From a checkpoint of a small sound classifier.
Model: 7.08M parameters, log mel input, arch mobilenet_v2, norm batchnorm, activation relu6, depths [3, 4, 5, 3], widths [128, 192, 288, 432].
Training: cautious_adamw at rate 0.0023, 9600 steps.
Data: trained on simulated sounds of rotating machines with and without faults, 39062 training examples, 15.7 epochs.
Rows from block 4, named by matrix and row number. Rows with one number belong to one channel. Each number is 128 + 24 x the weight over its row's rms, rounded and kept within 0 to 255. All counts start at 0. Numbers have three digits each. After the name is the row's rms in percent of the matrix's.
# convs0: expand pointwise conv (model.blocks.4.convs.0.weight, 576x192x1), inputs 0-95
# convs1: depthwise width-3 conv (model.blocks.4.convs.1.weight, 576x1x3), a 3 kernel
# convs2: project pointwise conv (model.blocks.4.convs.2.weight, 192x576x1, transposed), outputs 0-95
convs0.296 031:129128128115131079128128128128128128079064132099128121173024128128128128128128128128128128177081128043128152116124127128128128128128128128127128128128128128128211104183128129153158117128128128086144165133113137125128128128128128128117128128128139128084128130128128162128128128128128128128
convs1.296 109:126087130
convs2.296 006:129128127127127128129127128128128128127127128128135199128125128128128128135130128128125128133128127255128128128128127128128126127129128128128126126128128128128074127129128129128128128128128019128131129128128128228126128128127128128128128127129128000128128128128128131128128128129128129128
convs0.306 095:137096131167121095166136116105105101091128161104075151128134161158164157085157109116110151126096154149164128134106132101101119131132131113128115143124148106155109125169112119125165089126153116094087127168099164148126098159123095106127096087140164123102102117119125115110101101163107127097
convs1.306 155:128088139
convs2.306 065:136124130127131128133133148122120119107105132122255104128124131135161136200131119093090132134130137155135126120121124122122128128175128133099130198113134130134108127162131127128151121127133128122117125167117135193132124134095119122128121080172135131129128044088119084126125132135114126123
convs0.307 021:188126168127189143129094143144147142128100129148128140204034128131133117128135143119118128175128111118129156083136081128128104116144141161118108147106115129129113166129142148166128129113128124141128199130137118154094128111110141128104132123170128126129128086105145179146128127137128095133
convs1.307 070:125087133
convs2.307 010:131127120178107133135106136129128128093136128133126094123132128128153128127144132131109128124132118255128128128128128132128107123128128131128103230129128127128006110171131149126176127128128128131047128180128127243108127127105128127129127073125128128144127044121132115128128130151128128128
convs0.309 025:126134111089115140106118126133134131154118093139143060112000127118112123136115138148148099136137108030106118116131110135129136126095125149141138075132119130119235145102142146117116131130125157136201116096130117022128132117140134133136132154097124153147135182150128170130133134120130142133
convs1.309 072:087133121
convs2.309 012:127127119156116129136139136127130129129129127128044114128147128136119127039127123132128127105141144203129127079129109121128135123115130162132136165128127128128085076110133116126121127128128216128068125119127133178142128140122128126127128131114128227127129086127126121129128128132127175128
convs0.314 031:090136126225126124117151128122124126158174123121058162099178126110101131084106121143141130104133137197125093182130175130126147132115123102142143125131133126128046124077124096112095128132128068128023101095131133132148126135144125133139125147108128062119145139136123112121128130107128117125
convs1.314 075:132087130
convs2.314 009:173166129049146111111114077127128129113124127127189024137072108128143128173144129106131127221082114104128130119127133117128133174103128084132134120098128128134149145179093133132167131128127148123202129145125125124132131111133128128124129114133127149103146139129128128128144111159128130128
convs0.315 059:117151110128115191101128129140133134195133101166131124092149098102104126129090138131131110120195107127082135127165122133140131124130127144130133122129128139115129105058151128120066158129122133182122119078184096123129147097129134140125150160122090132213131133131132126130147154089139147142
convs1.315 125:132133087
convs2.315 036:130127130000129127128129126128127128127128128128125081129120130132129129122129127134130128128128131111132139128128124127128127126112126130131126094133128125128134106127128128133128127128128042123255132128128130096127126132131126127128127128111132035125127154132128133128127127129128132127
convs0.317 403:219122131118131130131126130128129130124123131129124129223124130133136126121136129117121129139129127128131223041127071125128125127134129152119125133127126129130129124135131134171133127127128129129136231136127127130125126127122131126077129119133129131131115126123128127130126126132126132129
convs1.317 220:165126109
convs2.317 394:123128128111129128128131134128128127130128127128126128022117128126125127126127126125131128129160129117128125128128122127128129128130127133123128126126130128112139123126160126014128128128127140129137053126129127125130128128137130127235129131129128139128129130123126128128128128127123128129
convs0.320 054:155127127156121146128114139145141141129127128150125174126191128143150118125149136126086128123139111162128132081131093122129087117166149158110081177095119133128104085131162144124127128119128154142091126136128117197096128115092136128129134100180128165150116059091138106140128128147128133129
convs1.320 076:121087129
convs2.320 016:133128126141078128130109131128128128120123129128177168148153128126144128180129128125077128125128117132128142135127175130128113128120128071125093127128128127128127120139107171128134128128128058127097128141128129141104128128065128128128127091106128059133128146096128126128128129131128128128
convs0.325 139:150137142139146159120135155146149151139167112149020127149123113124126105072123141120127109131156121127112154135149145136149131110090131128111141083121103157108128136114105102142114147116106149157114152123143106100139146114113153143109155133087108147136126199126140130150146148118143123155
convs1.325 152:146092140
convs2.325 109:139157115130116130177110119136131093123152131136137126105129121127143123139139140134047126152126110070124127114121136127128126129101130127131126091115121127140165129136124137113133134121120146126124115136126118090125134113055139146144142119095124149130148167009141136125162123137128127132
convs0.326 027:165124120081127174111092134161151151143127118171189144175129118139138106179143153126122112125142085137122165072147097120142106116132139164120107129117110143131105122122150162154119149116116152169167168123155093136108143078123155125114152122131106149187119127124147138147133123147124132150
convs1.326 117:086130128
convs2.326 009:130129121076118129125115128134131129130133124133123112132128127129129126109128137124128126159145114009126137103130093128129126127100131171128122034128124131120223098126131143128125130124127152129200129105130119019121132117126129128129131137053125151133131255132136127129133128129129163129
convs0.334 447:115133122135118129124178127127120126135166123128128127119162126121116133127116108142150125102133153123122120141132142137131161129110068117140152121185134131123128103122120082117122130161128128128122117121133131100169129136157125132135130135032126129127137207172104131123132134102134130128
convs1.334 283:142131167
convs2.334 549:130127119050085139127111127134149136135131111135127128126128129134140095127133138128103124129133123049131126140135140122142123119112170121129124087125105130129184071127130154126128131079105112151191120128135119094122127124099162126131145121100129113138127170117143130151127125134072127192
convs0.365 027:060158129133129149108139131133131131203127106133128104084126107106094125133089130137142126129165126183082124136161139131131161125130126122129166124131125130127107114019130112114040136126124130157122106061185123128162131122144131129133132167128110130136128126135131128131139156083132128131
convs1.365 074:092108130
convs2.365 008:115139126143123127118134130126131133140127128126159197177001122121110127151101126134135128128129132127115128130132130129128146138140137128123153144117128138130129095118127120126115130129127093128122153119135128146145135131128129132130128139149116050130138108121126120127133134110128127129
convs0.368 038:128138132255130128122131128127127128141154103126120120135130120098094128123077127159158120123153130078097128127128127147128140128078128129129143065129128134103147124092127113144100130128128128128021144101134128052136132130150128140127128167096116126127128184147127136127141162074143128128
convs1.368 064:126128086
convs2.368 011:122129134116129146125116148130128128135111125129071167188215128126125127063121130112133124144146111126127128130128123135130128126153126159115109156128129131126128041114141166128117133126126124134097126118129113148128128113119130132138136133135126123166128082130129116127128135123127128130
convs0.370 409:061130128151128125124165120125126127134133127120133111105142127124122131148123120206155128128128149082128107166129191128129179129079128101213175074126134125129151129122106070113123129129127117125104104121129129094180128133186127129150128132120128115110139159149127157123127127126126125126
convs1.370 256:105124163
convs2.370 688:130147115129125130078118125132148151134127072131127100130127089127127105128127141116129065127134112129111128127129128130177128134135132130125128134085120158127127098126131131128127191123095128132118120125130073135128158103128159145126196129141094127129158122122141126131150128128117129154
convs0.371 039:087155129128129125096147128128128127170131089126128058103127104102104128118088126126135102128126133190090103208147194147134166131126128076130179128128128134121065109082109100121086139128123051126126105091152128132160142129133128153141128158127123049117144128131128107127150149086142122128
convs1.371 079:087131129
convs2.371 015:129128128000136118128128128128128128105131128128084128128090128131128128075128128130128128148128138160128123126129128128128123124157128127128121208128128128128125140158123129128136126128128162128255128147128141217124128147128128128128123129203128170115128031130128133128128128131128128128
convs0.379 291:121103089130085116152081131126125113114124156136160158108142151141143134135149127126103155100108114164150107166112160107104081130151154115131084164098133098146100091143178190116142103125154103104125109146117147171082103130095113105147101105149152106162120083097126097123102106156111144107
convs1.379 217:088118135
convs2.379 251:131095137126129134147125130131131129122196131132126232125128131165141123111180130125118131124129126103151118132130129125130078089089134125120099055120123133131129144132129137130132132120123124131135152138125127065125129127121133120132130115063122124135077212120130134126121128191130124132
convs0.381 041:133126138092136200123116136180144143164152126211151130119141124129132112143133157122121121117159080209129130115158114127145120110149127142122123152128117144129044103104169143118100139128119126182155120118160095172120133084118142128129152124125120129251127107127131103142128126135128115148
convs1.381 110:121140089
convs2.381 028:144128116125119126127111111130129129130128129130255120146135134139140129218138138131111127131128116124139145098128120121127118127129134146135117135128126118138130027131128144136140129121131155122127135128119125125112122120117123122119129118127137158127128120127139132129123113140124152124
convs0.382 053:137099136158129096159143101102102116085109163097128175129130154164168151128165100128118154145091161132161128128096139100112128146128128101142120132129148101167125153177100118128174109134141119101087129176091156141128115156129111098124105085161148127093120122128117128105110105160115102111
convs1.382 088:087124130
convs2.382 009:127130125108128128121122135129128129131118128130112123120111125127126130120129129128137128119128124255128128137147131131128115127138129121127123172127128126127000081120128133125122128126129108128149126105130121191124129122121126128134128151141129119128134056129129128128127129129129129127
convs0.384 077:131107137172131103160160125107122122090187167104117154134255154135139134126136103138136166089118162119159135126093136122104135137102124124146130105135134115139118130158121088141158098135141130107086137164096152109136110159170124108117106104092149136097122165140114140122108111131112125116
convs1.384 163:092141111
convs2.384 044:158128122106115133127091121132137132097113126135255084131107127134170119255156145131110121162128102102128127122126127126130108124122136128144105117125120128129155120171127177135165133118125136128161136165108115111092129109122135128126137089119128133131128136128144140132128111147127126133
convs0.385 070:131118116116119072147137120096118116069127153074104142157122142141136135096153105134131143130072172144152136116087122122102119136115123128139109118164132110135108126192110126145190092135149145091140144150084175120122119171137116122128090110111157144064125148137124126121119111164123141107
convs1.385 135:110138092
convs2.385 053:137128092106089117127101072130131129125132127131214127148147128128130126255141144155130126129114104127126127044127128128129105127112130123169101123128127122135131129154113148158149130126126234115136146132124121124094128117132130131122131122114128254091129133150143130129128098136128149130
convs0.390 038:111135123128122120109147123116119120230149082115129094110110122122113137129107112132142129115128146108073129142123144131124149140117118120138157115136139127126156121041115111116064126138130134122133111092157134109147129139142122128128123152111127133144131144140114128119128150090128138123
convs1.390 154:132122087
convs2.390 022:121139146123149145121126146130130130129128126130151074024100122119126126153122130126131126121158128109120128164128130128129127136127128132109127117128127130126140132127139128089125133128128054132128083126130126112127133125127130128149131129124123000146133138128129129128133129125128091130
convs0.391 392:121145109091125189107134130146144150167127102154183082131119096115116116162114128129139113134176115120102147124147128140142139136123119134128143120139125150112136108078132121130076177137108131191164131099156077118138157090135157140127168148120087131190136137139123131140162164107151159145
convs1.391 251:095121153
convs2.391 577:130119118130108131129102121152140136128139128159130178137134128161131119130180161195127128130122098098142082130133132095128069098059147123182060084131102112139145133128125149137127128117129123131126133129130123067078128113128132112122129126079127122131128162129158196156124089166128128128
convs0.392 410:120092115151098119148135118119116118107168159116083193121220145137179141084154118134109157092123140168165123147119145106120128136123120111135127151135140116175072122153117120119146117137141084117101115171115140168135113138129114085129117060112140107116129121128119122116098092145111127115
convs1.392 224:099150108
convs2.392 485:137131132119127128126120117133128129077076124133188127140125127131169128204133135127104122234129120096126126127125135140133124129136128124131124144128124128126160136207127138126196130125126130129139127203089123137122129121127127137129132060178127131129129107128133137133131126129130126129
convs0.393 120:117134109165101129124133128128128127130190124128062147107217126123105128073121128164157125087128128079124116131131130139130135128074121132145133060139128131119151136124129120113124129129126140129074111114132128056134130129151128132140130150067127143118136216154128159127131133122132140131
convs1.393 163:137089139
convs2.393 072:131131129114135121125126109128128128134075128129175106130091128135126129194132129124085127173122127067134127112143128122126134132118128134134132118127128124129197133122119127129121127130129148126142125127128129115129125125094126127126126110171134147125129137091130135129127118137123130127
convs0.403 155:166129142136146135127127133131134134127117128132099146248110128128136122101134131130125126148136124120128220111129103128133120127126131147128116126125123134128137147136137145164133132128123140134120213134128122126122131122129134129096134122134124142135128129130128139132129128136128123133
convs1.403 167:144121090
convs2.403 075:153135114125108135124127135131137136132132124133100123124139122122167109104128126083058124115208130158123126065126101123133127128159164154094128157098121137129106117134176136122136137108121135140124113141130106180128133124052145133129150086138121131138132104040128079128133124127108157141
convs0.404 118:105135096124084132121153127124118124136212120125124115107255126116116139114109113130132127061140139137120120143132146136128143132106101120139146107153138126125110040122125116113122127141131126132127107116128131110152128130133122133144126138062127129132135170143113118119130134116133148123
convs1.404 166:104139096
convs2.404 067:101135129125139082113134133122128129146074126116203126155105122123063128208116122135199126149113134081127128131131142131128147133129127115143148132126133133126182125098107111129103130136126131091133133098137127122143129131174131130130128187135126136069142115198126178128128130115128114128
convs0.406 246:146083129159128121175127128127128128087156178127078174131204167152164128109155128125108172096124128160182136127112128106121113130144131126121112149124128114153085128164129128130160113127130128122086130177107133149118103133120127096119122081128142128116104117117128098129086086157098125127
convs1.406 183:095153124
convs2.406 191:128136128109125129124118122139130130125000127139255059122070122126130128255130138126128126152127117135120123123129130139130124127134126128135124157124124124128131132145128131116138131126123143127163124139127125147122133119142127136136131119148125146128136099135136128128134123129140125130
convs0.412 037:130148127132128135117138128125127128129136102125124087136134123097073128126068126129149123127141132036086142117135121141128178128102125134128181068136128133102202099123128125130126132129126142135124135113131127011151131129141129140123131179096118144132128224157125143128138167053134133130
convs1.412 104:088133119
convs2.412 014:075116124193141117137170159110126126130121129095125177119177131128104130115092104135133130158149184124128132110128116130128175125135130149123176128128140129121134085107137066110107120137128159128062109125126132131175127162129127126134124133199131169099125043118108123128125138091128140128
convs0.413 329:116147113128117144082121139148140139202126076147143105125152091113129116166100145125119114113164110149078124149154132127143129116143137126119138143116116136131112085058137130126069159116118094143127125077162110148128145108113139133131144145134102081144137112117143112140135128105128121141
convs1.413 251:149131092
convs2.413 400:091129191126172127143206189110123116126111131107125063114099129120126131124105079079128130127134205128128131127127124129126182133165125143082194159128149132123127127128130089123129127134126127127135122128126157151222127185123127127129123128157129127127128080121098116116128155120126120128
convs0.415 076:079139133164137117120144104121118108159130127125099125102119129110098140104104125160169129130116132058124110164126159135117164149074116097170160076148143115126193147097106093116100118149137131117105103096128136078164121136170113127147120161105137130123146173156112181108127129108128119121
convs1.415 118:155097133
convs2.415 059:130128110129114132114111108160128133147014129160255125126136128137102131255135153137141128113131101154135124117146124123128113102139128142148119154125128122131107131100138128127105132127128142125127129097137119149115127105129124127132130151125131139130130101129151124128124112138132136127
convs0.422 019:123129128113128129126151129129129129131169127129111029128109127127120127118118128128154127128129128125126129132129129128129179127092112128128191057141128129127161128124125113133125129128127127129148128125129127052180129128154129129129129151032126126129129237176128141128129129114128127129
convs1.422 075:087127131
convs2.422 006:127129129156129131128134129126127128127118128126129176142131127127146129135125124128118128143132134132127129136128126129128124128151127133128117140127130129127128130129131122129129128130128021128074127133128130134124129133125128129122128119196127000137128113122124129128129130125128130128
convs0.423 130:113127115111122134128127129140132131136113127140154129115154127128125126150123135113119125129127119255125134128139136128130128125161128127119129154128125131126017101128129128117123130128129144136139117123144120255128128114119127128128132127143129149134128096119130057137128129128136140128
convs1.423 117:147142162
convs2.423 054:128132131002127160125129135130132129128111126132125139144130126123129116124129130137132126133130126128128126155126129127130122113125127127128120238137119131128131129124131131152127133115122073147255149130127122137122135124130135132113134121127121077158122000139130134128135131121127119133
convs0.425 366:130128121139120070129170126087112122127154131082125131129145131128128142125130083152136133111127197128129129128125127128123132131089125126173130103132153113128123128127124060128127124136131129092115129128126164121137126181166119127127113129108130129035127164134115127102127127129128138107
convs1.425 202:148107158
convs2.425 558:135126126128127211128125125129129128127128128130160130130129130135185128154133130132067128135131126122131128126128122118128118124126129134130125128129127126129146121128133168131129128117129128186127130132128128128126127127056128126126128105127129128224126128089130130129127125137121130132
convs0.427 039:109132113196105084129169097098095094112137134091120128131159138118111163122112095140141144118081169126136128149099168135108147152100124075157147112134158103139127128133082083130146103141144117094068127125100166121155111168154097129125100139118155120085136138140106125100122121115126138100
convs1.427 085:119089137
convs2.427 032:137128125087115125132118112125127124089141135126163146150150133140165130149150128125077129131108133171141117171101151123124107127135140091126101136125123114135072123176112133155175121123131037122147138177110132156107121135078122127119124078125141036126126124074134101128125118148121118126
convs0.428 066:116124164124163117134176121115120122116126130118072074144082137134128138076129110125150132156110148119136135149120143124122168132102110104141157103158144121133135141136102072147140119147134090116133138135114137105182122137188120123121121131108139078117123180178104141123123120130122096122
convs1.428 178:131133087
convs2.428 029:118129114011126094098127132132126128138122122124146147062158127123120127120136131143151121111142126118142125120122124137141133134114125129153139109126132100127145125114128127074121143115123176116255100103129126098137133129160122133177131145096115179088131149185138136121129094132131144134
convs0.430 010:141128128129128177125111139156143140158125122166128141125150118129129114128130151131097118129158096252121118149148113127144122111177128144121119197128116141130000130104164155127103143128112075159128127124157104126118136101099143127128148127129114088199128077109132060140128127130127128147
convs1.430 086:147091122
convs2.430 005:113128128174140125117144130123128128151129133123180133128097128127053128192127120135192133133122140006128127147128139128128131129110129114129135098128128128128226127114123108131116124133128123127080132077128140044138128137176128128126120219126128123116128147149122167128128129124128116128
convs0.434 033:137128129247129059132140120093120123106128135069139125153134128128129136137128103128127140130086174134134148119087128128115130137128127122128131133129131116139121156150107107142151110129130128080007148139091160135130128170129120128116102127136138129028128123128127127111128121128118130121
convs1.434 084:087130123
convs2.434 008:127129132148133123119125122123127128128127124125063123110096128121119130088128125103138115127122112128128128131113130129126132145124128121129134124124129123128135028126124134105128125130130198127104125128132099122126127102134126128136133138125131228111128131138127133128128114126127119127
convs0.435 027:164112119136099130139127129129128129108127144130135194180168131146166127137158129095092127118130126210141171114128103112129098128167133140100098176112128129127051129167128131157152129127127122130115170159118126185113129127113129124109129085154127124126124096084129064129129129153129158129
convs1.435 070:088120134
convs2.435 016:126131120069111129122125129131129128137128127131126135119148126126125127123128130132131127096130123155125128186130128128129122127158129110128121225130128129128119114121130133124121130127128007130208124123133125183124129124130129128133130130156127000127128024141129126128128128128130130129
convs0.439 020:125112141030144125140101131138136132124097148138091119075103138141141120087147145098109142148128109180145076133125121116121101111173137134105104171118119114140097105132147151091130121117136108122215079137124125174104121121102129116162120110142134110126120095109148105134116107159113101121
convs1.439 082:127128086
convs2.439 010:138129123028130139128119151131128128125080128129181123137128128122132129164128134105125128156132120162120141101135115135128117127181130145114120195118126127129118062125140145134126128123128163132244130128131126189115128126115127128126128126188128169152129051113135106133128137128131148128
convs0.440 020:128128128128128128133128128128128128104128137128128128137128128129142128128128128128128128128128128255128147099128125128128128128139128128128128157128128128128000125155128128128138128128128128128114133157128128240128128128128128128128128114186128128128124076128128122128128128128128138128
convs1.440 078:086128127
convs2.440 006:128128128128128128128128128128128128128128128128128128128128128128128128114128128128128128128128128128128128128128128128128128128128128128128128130128128128128128128128128128128128128128128000128128128128128128128128128128128128128128128128128128000128128082128128128128128128128128128128
convs0.442 023:129125130135130118134131122122124124111150136122107131134255135130130131093130125129127132131118133058141130129121130126122132131075119124136131066142131123133137095144123125136149122130132122121118132135115135029135123134146124125125122125085134122113127217149127149123123122131123127124
convs1.442 100:110134091
convs2.442 010:129128126137124135128119127129128128127154128132255134127129128130129128255130132144128128128131120036129128128128126128128123123081128132133123036128128127128162126129133138128129128127128127131118128129127124031122128121128128128128130127048128128139128247130132135128128127130128127128
convs0.444 023:109142133098144128127133128128128128128128121128106000146045128100076128111070128127180128128127130091108129128128130140128188128129128126128191112128128128111176121099127113131106128128128156128162131104128128085174128128139128130127128166110128141126128161136128126128135154073128129128
convs1.444 108:086128129
convs2.444 005:128128118255120136126127136128128128149134127128228113131132127128125128248125129125132127136131125144127132121133121129128130128141128142128144126126128130126126103115130130128117129128128139129000124114128120128128129125131128129128133133143126139143128131129128124128129131126128136129
convs0.445 246:127124134155131061133173112084109116111128143063137132127136144127129144135129080135132146129121193122139134122100129125120133136118119126164134123137150093133126150142113083128143119143135137069123128136107165125140115178148121119126102124122138140035128135135104135095114114128120136105
convs1.445 214:092130149
convs2.445 264:125186137127146124111134137119123122122103128118122000126118102103127131123088122102129128134134134131094162127110129141127193187161120131121176190105137158124126106133132118117137128134113131126127099133119131180144142133123128140128127128158114136123146064120122122121153144072119125131
convs0.447 025:124130129023129129125145130130130130130152126127127092128125126128126126124126129137144126130134127103125117126129124129129156131090112120130150076159127129124152133126106117120126130128126135131240117126130126025155130126146131129139130131045125134123129245193128145129131130118130128130
convs1.447 101:099099134
convs2.447 014:125127129143128129133136130125126125126130130126128154133141131126128131128125123128088130126129135152128129146129127129128131127146126104128132192131129128126121126129128122132130126131128013128069131135128134185133126136101127129126125117177130014130127058113122128128127130125128128128
convs0.449 163:167116124114124134149101148142150152098128148143142163135186131151157106139151142100083138126147113165144156101130104120130089101173145152087092175112102129128083111155162154129144129109127136137139133163129122166092130116088148127115131095144126152134107092093148093156129128146129132133
convs1.449 160:097155121
convs2.449 134:128131116127120122118123116143128130142030128143255125144131128129107130255131138128140128123123119136128126119140125125127127122135128129135127145126129114131126139136127126140132128129129148120129134113139126143125128118133125129125128145154130149121133112131136126128124109131131137126
convs0.451 051:141120148126156119137153118117120121113184135117094106169131135139141134085140113129128132131112144104140163126114127122122141150096100124129137079167134124135133128145121109160147121145134130119127157141115136064156121137154121121098122118005138130119121228164112140119122117137119123124
convs1.451 116:089121141
convs2.451 025:123123133147124128136134130124125123126097130126125119144121136128133134131124124105105133157124132172129129158138132129124129127167128123119128194131128130127130117127121127142127120134133018133086132129129135221130122133106121128116124119197135000128122060092120107133119134124128121125
convs0.453 034:138128134127136162129101142156148145147107124160116111123120123131130110122131155127128117142155093043114126095159099128142104108126142171115104081110111139105207088118155153126116151114118200159130126129145105029103133101104145128129146130113120195186127176127149147148135145129128124144
convs1.453 096:116124088
convs2.453 015:128128112201113128128128129128128128128096128127132163128183128127128128133127128125124128110128129216128130128128128128128128129160128127125128222127128129128033114128128120128128128128128127128024127128128129255127128129091128128128128128227128128128128000118128111128128129128129131128
convs0.458 199:123121090146076101145141111109111111105174153108112150122220146130133144113130110138117153066114150200145124137114138124109127145132120106142125187145142105138048090150105111122147106142144116104107120151109152220132113151129108121133106100117146125100129054123118101110118122133120163107
convs1.458 189:121141089
convs2.458 142:135122123125125117126100088133129129086112127137132156152119132138165131140139143129102126200117104013135122125121143127130093127127127112139087125137125117127255129201117145127209124129132144125136130190096126121091120116140116125129129064146139158121127128140140162133116116142130127124
convs0.464 040:098153098132106146105135124128123123137144107129112095113129119101092132114087129158173120108123116083107117138124139149126160143079111124156160068148132126124171131114121113120121128141130133140126118097127126062157127126170123138132124173080130130187147202168122151123137139089134161129
convs1.464 108:087132130
convs2.464 022:088092126177130135156150151118111113154110128112164158157131163122101150161065103157145134186131150118135156113171116139128159121140122151125170149147145130122156121096130118152083107135149138134076152105153132149166105133186101131109118139192150143132107105157105131128092146079126140117
convs0.470 136:143111147142142107141147110098097100100169133099112145145168151147150155096145097128121140138104162126153131126102128118105128149087097116139126086173150109149121136151106122134158104153154124108109139156097158079130105160143102117114106111049153127111110195154100128108103100145105112106
convs1.470 174:092144116
convs2.470 082:129123130116155113128123119128133130146038129124255091123099133130122124255131131111135128155126124088139131113118125128129128126122132141131128120127126116135169075113127131109127128125127145113140127122125124115127124123137131126130130134144131145121125121142131151129118115136120126128
convs0.473 110:158114126112120120143117125126125122101146140126127132213127138149146132125155130116116131125107129140145198129120124115120110129133128125121114133136130120144117117159114143205160116122135103119136207151118135133110116131121118119076122109105146104124111130121131120126113104163115127124
convs1.473 106:140126088
convs2.473 038:137140102122113100127128130129144137125135126127115151127136123113164115116128127121096124117135129097117130051124124110135123140130156136121118126124120132129140103152133124124133136124121249112128112158128118126119134127124143130130136102125120255090141134137129113128137128125116173137
convs0.474 024:205116104128103109138110125124124125079130137124127147204129130152165131127173132127100129116059127143154177102116110121126101131135132126121093145123130126132115121199123157180184126128131134117128193181112132151110126132116125127090125095140145137119110109118130120127121116170127153125
convs1.474 068:128087133
convs2.474 012:111128141055131123135130129128125126130101128128111120123112128127124128106128128128128128127129128255128127147128130129128130127199108114127133230136133124127017128122126124138122128128128088119194135123129141255131128133117127128131123128183128092118127003129128127128128128129128121128
convs0.477 029:082150107220115147092127134139133134176138094140171078097172108109112122161086134128130109111143119128084107174144183131134147120128129122129162127125125130127131076072137115124078139127124111143057112097156114126135131113129134135140135154125121110130135129128133127132132144085130129136
convs1.477 070:087131122
convs2.477 011:083126128136128126130155128128128128129060128128080053127095131133102128074119124132133128140128168109134127134128128128128162125123128127129196143139128124128150098083127127137117125127128040127117128096128132124188128133132128127128126130182130033122128076142112136128128129128128126128
convs0.480 073:163128089129080131128129127128127127128142127128150128226200128128128129144128128128128128106127125171128233096128117128131128129131128136128128134128129128128073114128127127190128128128128134128127222128128125147128127123128127128060131130128129131136128124128128075127128128126128192128
convs1.480 133:087134127
convs2.480 013:128128108119122128127098127128129129128130128127185009123144128128130127166128131109116128111128118103128125039128130128128128131133131160128127141123128128129168132127127158120125128127128212127136118130129126152126129114117128129137128109132128222128129115112131099128128128128127129128
convs0.485 041:129135118125120142119131134141132132155140115144142112134143119114122123143111133108099120120152123255110134127143127133134138119196128132109143208114125135125016103098134124130101136127121108139127133113146119232136136117076134134126136136136118099144131041086128059137135149105138135134
convs1.485 107:136087128
convs2.485 014:078141131106127130109129136125136136145128118123187121120121121126124115152118125124128123121128127000123131127134134128130135143134132125117136127103124149133255132118123124100116148130121149139198098101138109100136137114128144130125153147140109150133130128120124126128135130122127126135
convs0.488 043:120130147089148107125146115111114115127128113109128046125092129126114142128099110128147128141116151052123124132128134136127191141115111122138200094152138127122183138130109109126133127140131136117166124119126142039175127146156114130130124143071133136101128230176114149116127137086127121123
convs1.488 116:087131123
convs2.488 024:102127120173120015128159138120128126129065128111147070120150127127107128141101112128145128123135153163127136113127127130131164142124129135127165126126140129127098106120135069122121128132128152129068120124128128128165128136129128128132128138122128154000129130128119119128129131107128142129
convs0.489 039:115128196128202128128122128128128128133065128128101132079062128128128128104128130128128128195128126214128059139128128128128128128128139128128128172112128128128069198125128128101124128127128105128128076128131128212128128128128128128161128113169128102128128079127132121128128128129128049128
convs1.489 068:086130127
convs2.489 006:128128128064140128128148128128128128128240128128135128118128128128128128126128128128131128128128148124128111128128128128128128128126128128128128099128128128128131134128128072128128128128128185128255128128128128000128128154131128128128128128026128186127128255130128129128128128128128128128
convs0.491 102:137129119095121175127123147169154160128126127170141116116120118117127101144124160088122115127145093182124139110140103135157129098180129158093130179119101163104091117136155139114128146115100135166168119145137089179128147087101158136142166129157110133176130077101147079171147157106153154162
convs1.491 154:087133130
convs2.491 055:150129113138096129126103099139134130135131124140136134132153128142138128139136152127121125115148104128127126029140088121128111110127130197130110134128114134119123133116136149130110129118132238124120140128142125106111129114149126125128128119131126243137121128128146127128129124138131156125
convs0.495 276:125126129098134089130169066095093102125113129076163106131119129128125166155127092127134129132121178080130132133120146125122149140117119104148151125187160103130170084132071097131131119145150125094165131130125159114158125164182094126124103128132134127082126135148098160108127126126126128103
convs1.495 196:134135169
convs2.495 237:130137138069130153116110131135134128142128103136128132123127116131126106127131143119126106134137110132129126150132141129146122125138145126113121135101123144132129077120133141131121164093085087167164097123132089133121131106112160132127172132132117080150125121108151129131133127132111115188
convs0.497 251:132098143085154121156116124133132128084104197133140143126093166148146124136170137128122145182062120126202123126122126108128110124129133129128097129126122101135136126200130138127180109122128126119174125170116126129114105123124128109132126090136154128124128125125136139132089049197088116131
convs1.497 234:139128088
convs2.497 192:155128062120099124127090089132150153131134129136130167141133119139130109130189153149127129129113086105129125119128131103127066128068148124152034089129104124143135133129123152130128127123128138129123134128130122055039131115129139119119128128071127137122133191135169166138128079193127141131
convs0.498 024:115129128128128130126128129130129129138198119130128000122130126127127127128109129128128126128131127128123124164131129128129155127129128128128187115128127129127128119115129128124121130128127057130127123125130126096130129126127129129131130136094127049131128188128128127129129130124129128129
convs1.498 109:132087122
convs2.498 006:128128131126131127129132125128128128122141127125124000123127128128125128124128125124099127128125138128128125131123128128128140128121128125128146114128128128129127138146126120119138128128128123128134119142128127120140128134114128128128128109109128125124127152087128114128128128128128124128
convs0.499 040:136134129000131152119124137139137138143127117142146129125128118124128119141125134098124117131144118226118127127141119131140128120200129141112128204127122141123080127117140136124116141127118130147212126120141110237127137113113139135129144122128116130167131050128130085138136135125132126140
convs1.499 070:095135103
convs2.499 018:136128103129103127127104115139129128143129128151255154128151128140128128255140145142127128119127082136138117124138127126128112115115129127139102123128127123128118139106128137129113128127128150126117129121129125128105128096127128127128129129110129156127128132128136150129128115139128127128
convs0.500 088:127124131150133064135146107094108107105108149080114146129113145135129148121132099129129155141091169113147115133102142115101129150104127097147128119139142093149147134152090104136154101131154123072110131136094178120131112170153101118124087122129155124041128140130113142105112100148110118088
convs1.500 108:113143092
convs2.500 064:132130109106111129125099118132136134124128123133224127128111127128134121229139147135123121135124098074127128105122136128130116129107132121140112105119119130133186094153126153123148133122126219130151128133123106095107131103122133128128139123115126231129129147126144139130131119141128129130
convs0.502 019:157087144073140105177128115108109110070128173106136136132110175159170145128163118123121167138083140135185130121093112113107122128133124129124118134141139107144122122189124131130188094130154127103186133174086148132127092146125107100125110085129170131111107125126126123122094097158107126109
convs1.502 133:086128130
convs2.502 007:130139125103127147082098125145139128131125102155126073125104116127133117137135147127124094091128097173130114172137152129127093128129139102134097138130118126127104138122128162128123163117127040157154129128129095132097128103113137129133158125121122021158129106128142127128128124133129099129